{
  "positions": "learned",
  "tie_word_embeddings": false,
  "learning_rate": 0.0012,
  "beta1": 0.95,
  "shampoo_beta": 0.95,
  "eps": 1e-08,
  "epochs": 12.0
}
Rows from block 2, named by matrix and row number. Rows with one number belong to one neuron. Each number is 128 + 24 x the weight over its row's rms, rounded and kept within 0 to 255. All counts start at 0. After the name is the row's rms in percent of the matrix's.
# gate: MLP gate (model.blocks.2.mlp.gate.weight, 640x320), inputs 64-127
# fc1: MLP up (model.blocks.2.mlp.fc1.weight, 640x320), inputs 64-127
# fc2: MLP down (model.blocks.2.mlp.fc2.weight, 320x640, transposed), outputs 64-127
gate.268 112 [130 121  96 131 116 102 115 120 140 114  95 128 127 106 131 143 137 126 121 146 120 119 145 144 148 146  86 120 146 134 123 145 121  93 190 170 166 166 189 159 184 144 133 111 126 127 143 104 135 111 111 120 123 135 113 115 163 121 124 118 126 141 140 128]
fc1.268 101 [137  99 148  66 118 100 132 164  75 126 123 128 106 107 133 150  86 121 122 166 124 132 121 171 136 132 106 152  82 119  85 135 128 118 159 148 116 150 105 102 120  91 138 122 119 113 103  91 108 107 115 134 153 148 154 127 190 120 151 110 113 133  94 118]
fc2.268 097 [115 135 148 126 176 150 127 142 125 155 133 106 157 110 120 107 121  99 135 102 149 125 130 124 120 164 176 140 190 127 127 157 153 154 129 118 140 147 134 119 127 105 116 133 110  90 156  92 147 164 136 130 168 101 133 139 173 131 113 178 122  86 130 105]
gate.269 100 [175 151 151 129 118 117 165 129 129 132 174 147 131 164 102 138  88 152  80 129 134  92 160 186 116 123 109 157 117 147 128 102 123 113 113 109 113 109 141 117 145 129 127 139 146  90 133 109 123 125 119 166 137 124 111 128 108 154 129 146 109 132 174 160]
fc1.269 101 [127  93 132 123 101 104 148 114 116 170  84  88 122 149 126  74 116 170 110 103 119 108 113 157 188 127 194 119 166 127 134 113  94 132 146  92  91 150 114 149 143 141 129 115 125 107 160 148 100 127 129 126  83 106 132  96 153 119 135 132 177 130 138  85]
fc2.269 101 [161 119 151 105 177 153 109 144 127 143 125 132  91 113 125 173  90 165 138 100 127  99 154 142 118 146 173 185 161 157 106 139 120 139 128 113 148  97 147 148 125 126  58 125 117 116 103 124 121 134 168 146 105  97 153 108 172 110  98 108 138 139 160 141]
gate.270 098 [128 101 122  92 119 120 102 184  89 123 155 175 122  95 115 132 150 154 183 122 142 132 107 130 123 134 121 132 129 111 150  83 127 174  80 126 131 136 122 133 142 149 172 159 119  73 121 162 148  85 128 115 137 148 100 126 109 154 102 167 174 155 134 118]
fc1.270 101 [ 96 139 154 169 109 180 137  87 121 157 180  92 120 119 131 107 162 128  95 132 152 118 154 149 135 132  86 138 123 153 146 135 134 132  99 121 111 104 170 149 143  97 142 133 150 136 117 143 101 208 148 141  67 166 139 157 136 106 173 116 115 113 177 122]
fc2.270 101 [140 104 110 112 128 104 116 127 134 109 146  77 144 160 101 133 108  92 141 122 107 148 146 123 122 122 102 128 144 164  77 127 160 103 141 117 157 109 137 158 108  96 133 125 135 116 133 129 116 140 132  91 163  96  97 102 109 170 147 148 121  84  92 102]
gate.271 107 [148 175 107 117 127 170 116 120 135 136 112 157 136 130 120 145 143  97 116 155 151 128 157 132 150 144 116  96 136 165 102 112 112 150 136 145 137 117 156 137 170 192 156 132 137 142 127  88 161 135 168 144  96 125 139 119 131 113 132 141 117 136 163 165]
fc1.271 104 [163 110 119 107  75  99 107 121 138 106 125 145 139  98 152 152  83 135 117 143 142  55 121 112  93 127 145 151 106 136 137 164 143 111 104 131 100 123 167 149 153 139 161 147 115 149 113 139 110 151 124  90 106 111 109 129 113 120 131 156 126 116 155 166]
fc2.271 105 [125 164 108  82 100 103 124 157 147 159  87 173 139 144 127 139 125 142 165 134 139  91 147  85 127 113 125 113  98 132 111 109 144 145 114 139  77  86 114 114 128 142 167 123  99 126 143 167 111 114 110 104 136 118 116 118 139 136 156  96 131 120  64 132]
gate.272 097 [176 140 138 127 130 134 184 152 133 127 165 108  86 157 117 114 107 145 158 175 118  85 111 128 121  93 127 146 107 144 150 128 144 158 168 154 129 141 146 132 148 122 156 161 153 106 102 102 137  94 127  93 110 159 123 114 164 134 129 110 126  89 155 134]
fc1.272 100 [107 153  96 113 137 157 121 162 151 137 132  90 110 137  88 118 171 153 135 117 142 155 122 124 134 161 133 145 135  97 137 153 154  92 117 105 105 108 115 122 104 143 110 155 159 131 115 116 101  89  91 110 172 125 139 123 146 143 123  98  99 131 132 119]
fc2.272 098 [122  77 128 136 152 103 100 126 100 137 137 145 123  88 148  90 124 142 141 151 144 146 108 122 110 140 133  95 169 142 141 114  89 156 146  95 195  75 123 109  98 125  92 151  89 150 145 148 160  87 176 172 161 176 129 142 104 110 125 112 170 138 102 101]
gate.273 104 [ 93  97  94 156 126 118 122 129 121 143 107 133 111 128 126 118 128 134 140 124 129 141 118 125 132 119 106 115 137 129 115 152 120 108 114 134 129  98 148 129 111 136 117 146 141 158 135 145 138 119 137 172 150 103 145 139 109 130 119 139 125 159  94 153]
fc1.273 088 [174 171 141 137 153  89 139 124 139 164 120 172 152 143 127  80  74 124  89 149  89 137 135 151 124 159 173  94  70  97 164 143 149 131 124 148 142 122 134 153 140 126 133  97 125 116  90 158 153 169 114 118  89 186 130 142 122 133 142 132 104 136 135 116]
fc2.273 093 [113  87  94 150 124 127 134 156 150 171 123 104 130 155 102 167 192 106 147 119 133 118 126 128 131 117  92 122 167 134  86 140  85 115 152 100 118 147 152 100 116 128 120 140 134 135 119 111 125 127 105 118 145 100 119  91 168 151 102 115 135  93 109 168]
gate.274 090 [119  71 128 127 134 112 119 103 115 125 121  72 163 139 124  85 166 146 145 119 125 148 169 123 135 104 153 124 159 147 142 134 146 112 155 121 134 131 145 102 149 101 187 122 159 100 176 161 164  92 113  92 131 154 125 149 107 113 126 142 164 157 168 120]
fc1.274 092 [125 119  99 141  63  96 126 154 117 108 177 141 106 131 101 145 140 157 165 124  93 125 137 132 128 164 134 132 138  88  90 147 127 140 121 136 146 140 143 153 157 160 130 182 140 120 145 109 139 139 130 150 165 149 102 116 144 141 129 110 140 141 114 116]
fc2.274 095 [134 120 144 134 189 145 153 134 126 101 118 101 115 105 133 156 130 121 120 109 133  77  98 164 121 119 114 128 143 105 178 105 131 143 130 167 135 108 131 163 106 169 113  95 112 135 146 127 155 128 104 129  80 109  88 130 177 122 130 184 117 140 123 117]
gate.275 088 [ 66  95 103 146 126 151 157 139 120 100  82 122  97 111 120 134 108 129 172 135 135 111 142 142 146 135 108 107 113 173  84 113 127 136 127 113 121 125 146 144 126 131 131 112 161 161 130  80 122 144  94 147 164 149 121 135 124  90 122 147 176 141 158 111]
fc1.275 096 [121 129 148 122 130 155 112 174  84 147 121  90  84 149 138 110 112 117  99 139 125  86 110 181 195 117 136 154  99 110  96 147  99  91 161 105 160  83 122 163 123 148 155 113 161 136 124 170  63 153 121 134 144 125 121 162 108 118 159  64 130 141 122 149]
fc2.275 095 [128 174  99 138  66  85 163 102 153 122 152 147 165 118 102 127 160 105 127 115 127 180 127 113 153 146 161  94 146 150 149 137 148 167 157 140  74 168 117 104 130  99 117 141 117 110 128  87 161 128 145 136 135  79 130 119 122 112 127 159 128 139 120 125]
gate.276 097 [130 103 140 154  82 121 135 141 141 111 141 148 135 124 103  93 198 164  89 141 105 125 139 112 162 140 103 117 129  91 100 141 142 133  95 108 167 154 144 169  95 121 132  91 109 127 160 140 136 150 132 140 189 139 119 149 109 131 127 138 164 113  87 101]
fc1.276 112 [ 92 131 133  67 175  97 110  85 103 161  95 142 106 119 149 149  91 100 124 126 133 136 134 139  76 145 134 113 154 166 143  99 119 127 178 109 136  93 118 113 159 141 128 114 136 143 154 131 143 101 119 131  91 109 119 139 189 143  93 126 118 147 148 136]
fc2.276 107 [ 87 117 169 111 158  64 180 127 110 153 107 171 118 166 120 142  89 116 149 146 142 132 183 142 119 139 124 108 116 154 157 131 128 139 126 131 170 151 162 114 114 113 164 132 141 148 132 159 170  81 158 116 114  99  76 112 132 130 116 130 101 120 135 135]
gate.277 098 [ 89 115 123 143 155 152 133 128 159 126 117 125 118 147  96 161  93 105 142 158 123 153 129 150 123  87 127 114 130 116 126 176  96 100 164 117 152 106 130  70 126 110 124 130 113 140 117 138  82 122 131 151 166 157 162 178 119 114 121 119 156 151 151 107]
fc1.277 093 [119 146  68 120 132 138 121 158  95 117 104 110  99 107 124 112 155 101 159 143 132 127 123 119 155 164 119 180 103 121  92 144 126 114 146 125  93 155  80 120 139 154 156 162 132 111 124 128 117 137 116 125 184 134  94 131  97  87  72 151 181  88 144 151]
fc2.277 097 [124 118 143 134 123 174 150 149 129 103 171 102 102 109 179 121  82  79  88 124 130  47 163 155  96  96 152 133 193 117 100 121 104 152 134 123 142 102 139 165 149 142 110 161 102 119 138 117 126  87 129 133  84 125 158 150 149 112 159 167 104 160 143 130]
gate.278 087 [ 96 162 100 145 120 123 121 147 158 130 117 107 131 135 130 119 132  81 121 170 128 130 141 126 142  97 170 168 117 131 160 121 144 178 102 109 116 134 148 107 135 167 154 160 126 120 152  91 128 161 157 121 171 141 126 109 125 137 127 125 111 125 138 144]
fc1.278 084 [153 111 116 154 135 150 107 111 161 133 129 127 150 147 112 116 115 148 148 146 155 107 134 158 132 119 136 124 125 114 158 137 176 146 100 106 103 138 140 142  96 177 150 113 136 123 149 153 141 160 123 120 101 122 144 128 161 135  78 147 137 107 123 134]
fc2.278 091 [133 134 134 148 135 138 109 162  89 172 128  83 136 157 138  88 114 135  88 111 135 157  79 160 112 126 175 117 110 170 152 123 163 132  98 133 104 109 127 150 181 142 130 119 157 134 151  93 140 133 157 141 165 105 109 149 139 118 144  98 133 150 139 136]
gate.279 098 [169 135 109  80  98 144 103 117 103 108  92 115 167 129 155 118 130 163 152 108 110  88  98 162 143 127 173 111 132 116 106 150 138 103 110 133 107 160 171 135 145 119 187 116 144 137 163 125 136  95 136 161 149 137 123  87 186 131 128 165 165 109  91 151]
fc1.279 101 [132 156 117 124 118 118 171 113 117 163 141 133 142 107 107 143 158 129 166 132 141  98  78 121 145 149 117 138 138 165  93 120 130  80 122 119  91 150 141 165 157 114 113 100 142 143 120 123 129 101 111 119 167 132 155 144 172 131 136 134 117  99 126 111]
fc2.279 097 [101 145 122 143 140 157 129  99 126 107 121 103 126 128 135 122 116  92 135 123 157 184 176 119 155  95 149 143 120  98 118 130 116 136 115 131 180 130 140  80 119 123 155 159 138 121 140 116 140 195 142 110 140 160  86 111 127 104 133 154 116 125 109 136]
gate.280 104 [109  97 159 132 129 158 148 163 113 135 108 158 134  75 155 137 123 124  80 142 170  92 156 118 136  94  99 143 127 172 130 158 162 101 110 134 141 112 128 105 124 102 171 131 141 115 122 109  87 116 108 150 114  98 120 116 154 152 143 107 106 149 135 132]
fc1.280 114 [105 101 128 133 109 161 137 121 104 125 123 133 122 113 158 193 134 102 115 117 148 100 135 196  75 111 151 107  97 130 130 165 125 100 134 130 150 136 132 130 128 114 125 128 163  84 126 117 124 115 117 139 126 117 120 121 145 119  88  84 114 118 126 105]
fc2.280 107 [ 97 110 104 107 158 101 120 123  99 164 154 123 174 111 112 136 105 136 126 137 102 128 130 142 116 153 111 106 175 159 108 128 128 107 110 102 124 122 152 137 140 117 109 137 110 184 121 128 140 161 119 175 113 145  69 127 110 181 122 101 127  96 163  97]
gate.281 093 [158 142 145 129 112 148 114 131 104  85 115 174 130 166 135 110 117 148 151 114 104 100 191 139 133 150 119 115 118 166 109 120 120 142 127 122  98 107 136 105 114 130 135 153 137 126 119  94 105 137 121 127 109  68 109 120 113  99  83 168 136 137 128  96]
fc1.281 094 [124 120 151 107 125 115 121 140  94 114 145 134 117 173 138 110 107 127 132 129 118 110  98 140 191 114 155 133  96 165 145 167 111 143 102 107 146 154 132 135 168 118 127 146 162 107 115 117  68 122 126 147 117 141 113 103 178 120  99 113 122 131 110 153]
fc2.281 098 [138 148 146  85 107 118 133 128 146 114 169 175 158  98 139 145 150 118  88 173 159 159 135 107  88 145 110 113  97 145 100 139 116 136 166 131  99 153 105 106  95 116 135 145 127 169 117 105 129 124 128 149 114 113 113 157 121 100 159 153  95 114 144 148]
gate.282 102 [119 103 133 132  92  92 155 127 127 135 102 100 165 138 143 131  87 116 116 105 108 145 128 169 180 144 161 141  88 146 103 140  94  94 128 145 136 123 139 117 106 141 124  96 137 106  83 116 109 141  53 132 111 117 160 152 124 157 152 120 132 125 142 185]
fc1.282 108 [128 122 104 123 113 102 117 163 141 146 123  97 131 104 166 157 115 134 137  93 150 133 140 147 127 101 108 104 129  98 138 159 100 133 152 114 142  92 117 147 103 114 119 130 117 123 137 157 142 137 100 124 118 145 144 142 109 139 149 108 156 177 123 153]
fc2.282 101 [145 129 115 152 180 151 149 119  91 145 122 131 119 131 127 142  92 116 136  97 142 138 132 154 149 127 132 129 140  92 111 117 113 121 143 113 119 102 134 120 143 184 125 167 105 149 131 136 117 156 141 116 176 131 106 125 119 113 136 168 140 127 171 136]
gate.283 100 [121 179 142 132 140 130 116 126 100 117 130 154 126 131 117  51 108 124 123 122 126 104 153 151 147 113 123 159  99  68 159 143  87 111 103 135 126 113  97 107 138 160 135 182  93 129 127 126 126 132 141 100 113 141 114 108 110  69 126  88 102 128 135 130]
fc1.283 099 [110 125 120 173 112 108 160 134 141 137  90 131 125 163 144 139 172 154 146 119 106 137 131 121 129  89 142  91 109 133 110 123 137 147 117 148 135 164 128 107 133 144  85 119 147  77 114 112 117 112 102 141 151 144  90 108 117 139 103 110 128 163 132 137]
fc2.283 100 [138 123 137 104 137  88 149 149 147 126 129 101 105 102 133 155 162 157 111 154 104 147 113 109  95 157 160 107 158 119 161 109 144  92 170  96 157  82 140 153 140 111  94 122 164 120 144  98 134 111 153 127 129 154 147 135 112 100 150 124  81 101 171 155]
gate.284 104 [142 110 131 128 140 118 163 114 175  91 139 122 171 132 119 119 142 112 158 130 108 130 163 132  92 135 124 132 159 153 149 154 123 139 131 132 134 111  92 139 134 107 102 120 107 145 157 120 132 125 148 121 105 112 106 133 137 127 148 142 106 143 141 148]
fc1.284 090 [135 148 118 125 142  90 100 151 155 154 104  84 131 134 104 125 118 103 150 132 109 142  89 166 154 114 140 124 143 195  93 162 122 135 124 102 116 126 128 106  83 148 101 115 116 162 180 130 123 175 181 129 119 142 139 159  95 172 151 123 151 136 130 140]
fc2.284 120 [ 73 118 112 102 136 132 122 133 108 145 152 123 195 102 119 109 110 151 106 133 137 115 107 109 127 165 128  92 171 102 135  86 100 118  93 167 117 135 116 132 120 148 106 110 136  82 133 149 115  96 105 152 131 130 116 116  88 162 134 179 115  97 141 129]
gate.285 094 [118 154 149 145 134 152 143 125 100 114 187 113 136  74 142 147  81 100 126 150  79  92 120 143 142  81 148 152 134 127  96 155 119 119  92 133 126 115 155 184 144 138 162 128 161 127 131  95 108 117 157 138 160 135 130 156 106 122 134 159 118 178 119 134]
fc1.285 090 [112 122 107 134  97 130 119 104 103 123  95 117 168 113 125 103 113  90 164 137 149 128 157 122 170 152  83 112 136 115  98 127 164 156 121 117 116 125 153  98 139  90 119 157  95 140 149 140 167 161 122 117 126 160 115  83 109 100 120 158 128 122  80 117]
fc2.285 090 [130 169 132 149 149 126 117 120 119 154 162 110  76 125 120 143  69 144  92 156  80 122 157 132 121 112 151 122 140 129 109 153 119 136 144 119 113 145 181 148 158 105 108 101 141 169  86 105 108  91 117 128 128 117 152 160  84 131 127 113 152 137 160 130]
gate.286 103 [141 137  66 103 133 165 153 134 181 110 101 138 113 117 160 154 162  99 171 116 133  97 126 123 132 170 114 107  76 101 108  98 155  92  99 147  96 111 118 154  89 118 122 158 164 103 106 112 149 120 157 126 111 133 134 114 143 166 118 127 141 128 121 169]
fc1.286 101 [103 136 117 111 145 120 120 136 131 153  87 113 155 145 129  91 123 149 104 139 112  83 141 109 131 123 146 122 120  97 155 123 127 165 128 117 125 136 113 124 131 131 143 144 120  99  96 130 118 154 158 129  99  85 123 124 111 138 135 177 138 109 118  94]
fc2.286 099 [134 138 130 141  86 156 114 139 164 142 117 131 152 156 132 126 134 162  97 145  98 133 128 133 117 137 131 143 138 138 117 112 134 127 149 134 143 144 121 136 175 134 131 113  87 100 136 147 109 167 116 155 135 135 118  93 173 118 117 113 128  99 160 118]
gate.287 098 [ 93 123 125 159  91 138 150  98 115 134 127 160 142 156 150 119 125 122 133 104 135 130  82 128 148 129  99  92 144 110 129 134 137 130 134 112 137 110 107 133  94  82 103 119 102 128 107 147 136 113  97 133 117  73 123 140 159 130 104 124 101 107  74 123]
fc1.287 098 [137 116 123 150 173 101 137 147  54 153 131 112 152 111 158 142 102 134 139 149 111 107 123 128 141 106 110 132 133 132 101 101 171 109 125 180  80 143 191 119  96  91 136 121 120 127 134 102 171 163 130 133 136 103  95 142 127 143 108 149  95 127 130 150]
fc2.287 100 [147 126 117 117 126 125  98 134 127 131  66 166 143 120 162 145 133  99  89 127 142 128 151 113 116 124 109 138 136 126 143 122 166 139  83 116  82 138 119 126 140 135  89 132  98 128 110 102 158 128 111 150 129 139 165 120 160 127 142 157 155  95 124 113]
gate.288 102 [107 144  93 204 154 142 180 103 121 108 137  90 156 163 147 121 136 109 147 138 119 130 150 149 141 154 171 119 100 146 137 145 135 119 116 123 166 114 153 174 164 169 110 113 151 121 142 141 100 151 134 143 163 141 137 125 160 114 101 173 107  93 118 141]
fc1.288 102 [114  91  95 119 147 125 117 101 124 164 119 148 128  84 150 121 124 128  93 137 133 120 104 138 122 104 149 137 116 124 128 119 154 135 137 117 128 132 105 149 177  97 123 112 159 136 142  65 123 139 119 158 143 143  83 126  98 121 142 176  75 126 155 167]
fc2.288 106 [ 91 148 103 128 135 131 163 129 134 168 109 114 125 106 154 127 134 121 120 114 146 103 191 106 133 124 143 135  90 136 141 161 139 139 133  98  76 116  76 139 141 142 151 136 117 129 156 135 102 141 114  72  97 146 129 114 168 112 118  93 110 100 138 102]
gate.289 087 [104 141 136 127 115 135 106 161 170 116 152 169 177 128 107 162 124 117 166 119 145 132 159  93 111 119 135 131 156  97 123 130 126 152 143 164  94 158 135 121 119 148 143  78 132  99 122 125 143 132  97 105 159 143 126 125 138 111 126 131  89 117 158 150]
fc1.289 099 [137 112  56 130 116 127 134 148 161 130 129 130 161 121 112 115 137 135 107 128 124 102 133 142 115 117 143 145 132 156 113 125 138  99  82 115 152 110 189  82 118 131 169 136  98 165 156 134 101 168 148 139 143 123 145  87 156 106 139 114 113 162 122 155]
fc2.289 101 [128 126 119 113 143 101 120 120 133 117 132 120 153 155  95 116 148 118 131 101  68 101  90 138 177 120  98 165 146  86 117 111 119 147 124 119 115 139 159 135 106 101 117 138 186 167 144 119 110 110  78 129 102 105 124 127 125 127  94 150 126 112 122 124]
gate.290 099 [134 151 178 137 118 118 113 119 141  99 140 137 131 167 100 161 106 137 145 123 142 150 114 141 116 130 111 130 130 150  95  84 114 154 141 122 148 126 132 125 146 145 138 142 129 127 102 145 140 128  92 163 127 110 145 106 142 160 137 117 132 146 121 141]
fc1.290 101 [131 152 162 125 143 151 128 113 113 127 109 130 128 147 117 116 143 132 136 136 105 116  97 193 141 126 144  92 118 206 162 120 127 140 167 129 177 154 126 167 133 100 106 156 151 120 161 139 112 103  86 112 105 151 137 129  98 129 148 101 104 151 142 170]
fc2.290 103 [161 118 102 106 137 168 140 132 126 117 141 128 138 118 156 125 154 135 129 137 147 143 150 105 101 130  93 174  90 137 106  91 128 136 125 138 108 117 105 155 108 146 113 127 167 124 138 146 114 137 178  99 129 100 119 117 110 132 134 127 133 147 134 115]
gate.291 087 [133 119 105 119 182 112 129 170 140 134 115 143 152 134 149 119 121 131 117  91  93 129 117 154 126 101 147 114  93 117 127 105 131 138 131 136 108 132 162 116 170 118 116 140 133  97 123 124 174 144 129 122 123 117 124 111 124 104 125 108 134 155 106 127]
fc1.291 092 [132 139 110 140 120 116 106 118 136 146 116 136 131  86 142 124 130 130 128 162 134 122 126 100 105 107  91 146  89 156 123 134 104 152 133 141 131 137 114  80 147 107  87 112 157 157 185 167 139 156 162 111 145 129 131 121  91 150 129 113 144 115 119 135]
fc2.291 099 [151 139  98 173 117 113 148 131 147  54 129 112 111  96 100 125 142 135 117 158 144 124 123 145 131 127 142 140 120 133 105 129 162 116  73 107 153  80 137 154 120 135 165 145 124 123 107 154 106 130 157 169 135 130 126 111 138 132 143 131 121 128 155 143]
gate.292 091 [164 177 150 142 132 140 124 180  86  90 137 157 125 140 122 145 107 121 161 161  97  99 129 118 114 141 147  72 126  94 142 100 143 134  94 112 124 152  95 113 131 119 117 112 136 148 139 181 132 144 120 152 129 160 105 119 128 127 127 100 112 145 148 179]
fc1.292 089 [103 149 112 131 144  66 154 156  77 182 108 101 125 107 151 137 109 135 114 131 115 122  79  65 133 125 159 140 166 149 105 135 189 137 137 128  76 120 146 132 140 106 137 134 154 117 135 115 107 175 118 149 137 131 160  88 130 105 109 127 115  86 109 109]
fc2.292 100 [ 96 109 112 112 125 111  94 154 156 107 121 149 172 113  97 132 191 155 107 157 108 134 122 174 124 108 134 103  93 130 166  95  84 129 138 137 183 146 131 116 155 141 115 116 140 147 149 161 160 107 138 119 107 140 123 139  98 138 161  80 178 162 172 128]
gate.293 091 [133 126 123 134 110 159 142 122 121  98 143 116 115 120  95 158 130 122 156 171 163 157 162 152 157  72 184 183 133 153 135 148 126 120 130 129 157 109 127 111 148  63 150 158 100  58 119 139 133 156 143 108  92 145 165 183 124  99 143 124  86 121  82 124]
fc1.293 087 [126 124 133  86 122 134 127 114 139  78  86 131  93 158 116 132  90 159 134 179 133  94 155 148 138  79 171 149 148 149 112 110 114 139 141 117 173 121 131 104 136  77 150 123 131 130 134 100 169 151 105 107 122 147 139 148 131 131 134 121  93 152  98 134]
fc2.293 101 [130 156 150 125 143  95 164 147 113 142 153 118 137 118 182 129 115 125  88 120 131 112 111 118 128 182 133 126 144  90 117 120 142 110 130 102 104 107 120  86 114 127 121  98 165 173 141 127 145  85 129 145 119  97  98 145 107 119 114 108 165 124 174  88]
gate.294 096 [124  98 114 124 145 151 120 127 153 112 143 134 107  90  86 137 162 102 167  98 158 132 126 139 137 108  91 111 133  80 128 142 105 120 150 136 144 145 106 156 113 140 118 137 155 134 156 140 109 118 104 154 150 108 121 127 121 176 140 151 172 139 125 140]
fc1.294 091 [139 163 101  87 119  66 124 141 123 163  78 115 135  95 162  59 143 103 112 120 135 119 109 123 131 154 157 105 183  74 145 151 167 150 148 124 133 151 127 148 147  67 120 139 103 111 136 106 126 102  85 136 129 124 122 136 129 172 138 141 120 156 113 116]
fc2.294 101 [ 93 133 139 114 168 127 164 122 136 101 105 126 177 161 120 152 124 120 167 159 128  96 137 119  93 136 136 151 118 117 177  65  99 119 117 125 118  97 171 125 103 161 137 134 143 111 142 163  93 140 111 130 131 122 123 113 177 157 152 101 121 116  68 138]
gate.295 091 [136 125  99 167 150 135 121  97 106 117 150 103 130 131 111  66 128  91 152 136 129 115 122 138 125 105 102 158 137 146 106 157  99 144 126 166 148 122 140 124 101  95  78  73  92 119 147 108 147 120 137 143 129 115 148 116 148 102 169 139 111 122 113 172]
fc1.295 094 [125 111 112 139 163 119 141 148 163 119 101 170 138 146 110 148 131 129 139 160 141 171 141 164 146 131 164 162 117 126 120 110 114  95 118 154 110 138 141 147 129 153 111 124 191 150 104 125 141 107 106 132 147 126 116 178 112 104 108 143 120 127 139 148]
fc2.295 101 [ 81 128 186 131 138 121 187 147 132  95 164 154 119 150 102 130 159  90 107  91 132  71 125 109 140 129 148 114 121 124 113 162 151 152 147 142 135 135 143 152 134 161 118 146  77 169 119 123  99 159 140 147  97 163 118 118 116 135 132  98 132 115 118  83]
gate.296 105 [152 186  99  96 106  92 119 146 106 136 137 102 181 139  78 137 143 135 137 136 117 113 116 122  82 130 152 114 135 104 172 125 118 183 173 108  91  94 104 144 146 117 139 118 117  94  74 139 117 113  89  92 124 129 162 203 160 181 121 131 131 153 105 126]
fc1.296 104 [ 73 100 140  73  74  95  92 113  72 165 118 143 131 106 132  90 120 134 124 130 121 136 162 126 159 168 126 149 138 120 142 119  71 126 116 187 118 170 110 121 135 132 142 126 131 112 118 154 110 141 145 125  80 112 154 141  86 132 138 116 128 102 126 133]
fc2.296 099 [135  92 156 119 167 168 112 137 147 107 106 115 116 112 142 129 109 145  93 125 130 141 135 142 126 122 102 133 157 160 100 121 140 104 107 106  94 104 137 151  75 157  74 105 148 117 185  96 128 155 127 187 126 128 127  96 123 131  49 143 130 137 137 113]
gate.297 092 [140 134 137 159 167 103 129 116 140 169  89 126 114 118 104 139 130 175 170 111 102 123 108 156 138 159 176 158 122 130 143 105 150 162 128 135 133 122 141 147 155 169 134  99 140 120 173 101 171 172  84 128  91 161 126 116 128 166 106 124 163 113 167 112]
fc1.297 089 [126 133 103 126 103 134 142 101 114 133 145  88 145 129 163 126 136 132 117  77 134 113 119  98 153 146  84  93 149 140 155  71 152 103 141 142 140 143 108 100 156 115  93 155 121 130 117 124 121 154 122 122 148 162  85 132 145 138 130  99 126  95 113 128]
fc2.297 103 [123 122 165 106 111 117  97 110 176  90 102 168 131 143 110 126 143 104 135 147 144 104 166 159 148 158 109 168 105 114 119 125 118 141 126 176 127 199 151 160 127  75 140 138 113 114 135 129  91  93 133 140 114 132 117 122 135 101 136 165 134 161 121 144]
gate.298 093 [119 119 137 140 111 129 153 132 121 147 123 112 152 115  78 162 149 103 136 139 122 109 133 108 141 119 150 110 143 100 112 134 142 135 132 129 114 147 140 169 130 126 193 169 130 160 127 103 152 118 135 123 120 103 158 147 105 157  81 174 133 130  99 112]
fc1.298 096 [133 103  82 159 107  61 130 124 139  82  84 104 138 116 120 111 172 135 121 101 143 105  96 145 125 152  97 125 152 176 137  91 121 154 122 129 123 122 160 129 125 109 132 150 113  84 136 149  92  96 137 144 126 103 123  92 116 108 149 116 134  72 105 134]
fc2.298 098 [161 106 118 138 174 152 122 124 116 144 134 153 124 119  98 118 118 101 108  80 136 101 152 145 166 135 158 129 119 102  80 119 102 125 100 173 175 156 102 124 122 153 133 116  85 153 121 157  90 106 161  82 147 156 162 136  92  96 144 153 135 174 159 141]
gate.299 095 [134 106 131  85 140 120 129 151  97 112 126 150 123 132 126  89 111 148 162 118 145 114 127  99 173 168  88 149 126  81  99 124  97 106  89 149 195  81 118 124  92 128 168 141  96 129 119 109 145 172 124 150 126 170 132 125 127 127 122 133 167 113 143  95]
fc1.299 095 [150 125 140 122 136 114  98 130 124 136 147 101 139  91 173 123 116 141 175 113 168 157 108  90 126 136 150 108 157 190 133 120 159 182  90  90 157  97 143 173 186  77 116 117 158 162 183 111 140 169 146 149 129 152 118 143  99 135 122  94 117 112 141 156]
fc2.299 097 [113 136 121 133 150  91 139 121 142 122 150 145 140 124 161 141 167 112 131 129  97 133  72 142  97 115 123 127  91 160 154 122 146 128 120  77 119 111 118 126 143 115 119 135 153 152 107 136 144 118 113 148 103 162 133 117 117 102 123 134 131 136 119 128]
gate.300 096 [126  77 139 146 117 147 103 159 124 162 154  68 106 145 152 148 121  87 124 130 113 110 130 133 123 156 109 155  90  89  93  99 141  84 141 165 106 128 149 119 158  82 119 149 112 107  77 137  86 141  74 113 132 157 148 138 176  69 133 119 143 133 160 140]
fc1.300 090 [127  95  99 136 124 149 103 182 134 144  97 168 139 126 106 140 116 104 181 123 141 188 116 119 146 108 125 128 100 136  84 125  65 137 160 129 134 161 114 133 142  75 105 144 135 120 129 116  82 149 112 177 150 125 133 154 107 116 177 141 131 118 146 110]
fc2.300 094 [119 158 120 125 117 167 120 125 114 126 131 124 165 136 122 127  96 128 119 119 110 126 137 104 132  97 137 109 143 164  85 139 139 142 124 138 115 122 117 115 107 165 120 120 115 103 139  82 164 141 123 111 131 118 121 109 123 134 100 151 111 138 142  91]
gate.301 103 [ 91 154 116 176 141 145 117 136 121 130 144 135 101 130 130 182  95 119 139 158 108 159 105  95 110 131  83 133 118 129 110 148 154 122 113 115 160 119 115 115 104 138  83 139 129 149 130 121 139 151 117 131 145 113 122 154 139 149  97 146 139 141 121 101]
fc1.301 101 [145 100 113 111 149  91 147 140 127 111  73  96 123 107 122 145 161 116 119 111 119 101 126 147 134 140 131 110 141 106 173  99 105 123 139 128 112 105 171 148 196 141 162 130 129 116 130 144 146 115 108 123 114 170 118 100 123 115 163  79 121 117 144 122]
fc2.301 094 [150 124 119 102 172 118 133 103 131 100 155 165 133 132 120  94 147 127 132 164 162 135  82 160 102  94 133 130 116 150 142 104 137 102 137  75 108 164 142 150 138 161 196 168 117 132 165 123 155  83 168 110 114 115 139 125 112 169 129 151 125 144 132 117]
gate.302 094 [138 151 129 119 127 153 112 130 137 152 129 161 130 119 133 148 109 115 149 162 146  96 154 119 109 111  98 165  99 156 135 121 125 105  87 155 160 130 116 142 159  81 146 114 137 136 133 136 151 148 123 129 181 201 111 148 102 150 121 106 105 123 160 116]
fc1.302 090 [124  92 160 163  87  95 120 128 129 117 144 130 120 129 140 128 125 111  53 143 135 163 103 163 132 131 118 115 150 107  97 123 149 132 111  86 174 102 148 119 168 148 148  96 115 128 136 143 121 101 108 146 148 120 124  96 105 128 139 123 126 120 128 123]
fc2.302 095 [126 133 119 102  93 153 153 124 158 128 119 126 136 137 166 113 159 122 114 135 141 128 110 138 114 116 146 104  97 122 178  84 140 101 109 134 134 133 117 131 104 137 113 108 130 136 128 155 186 138 110 146 120 119  95 137 138 145 141 112 148  75 107  96]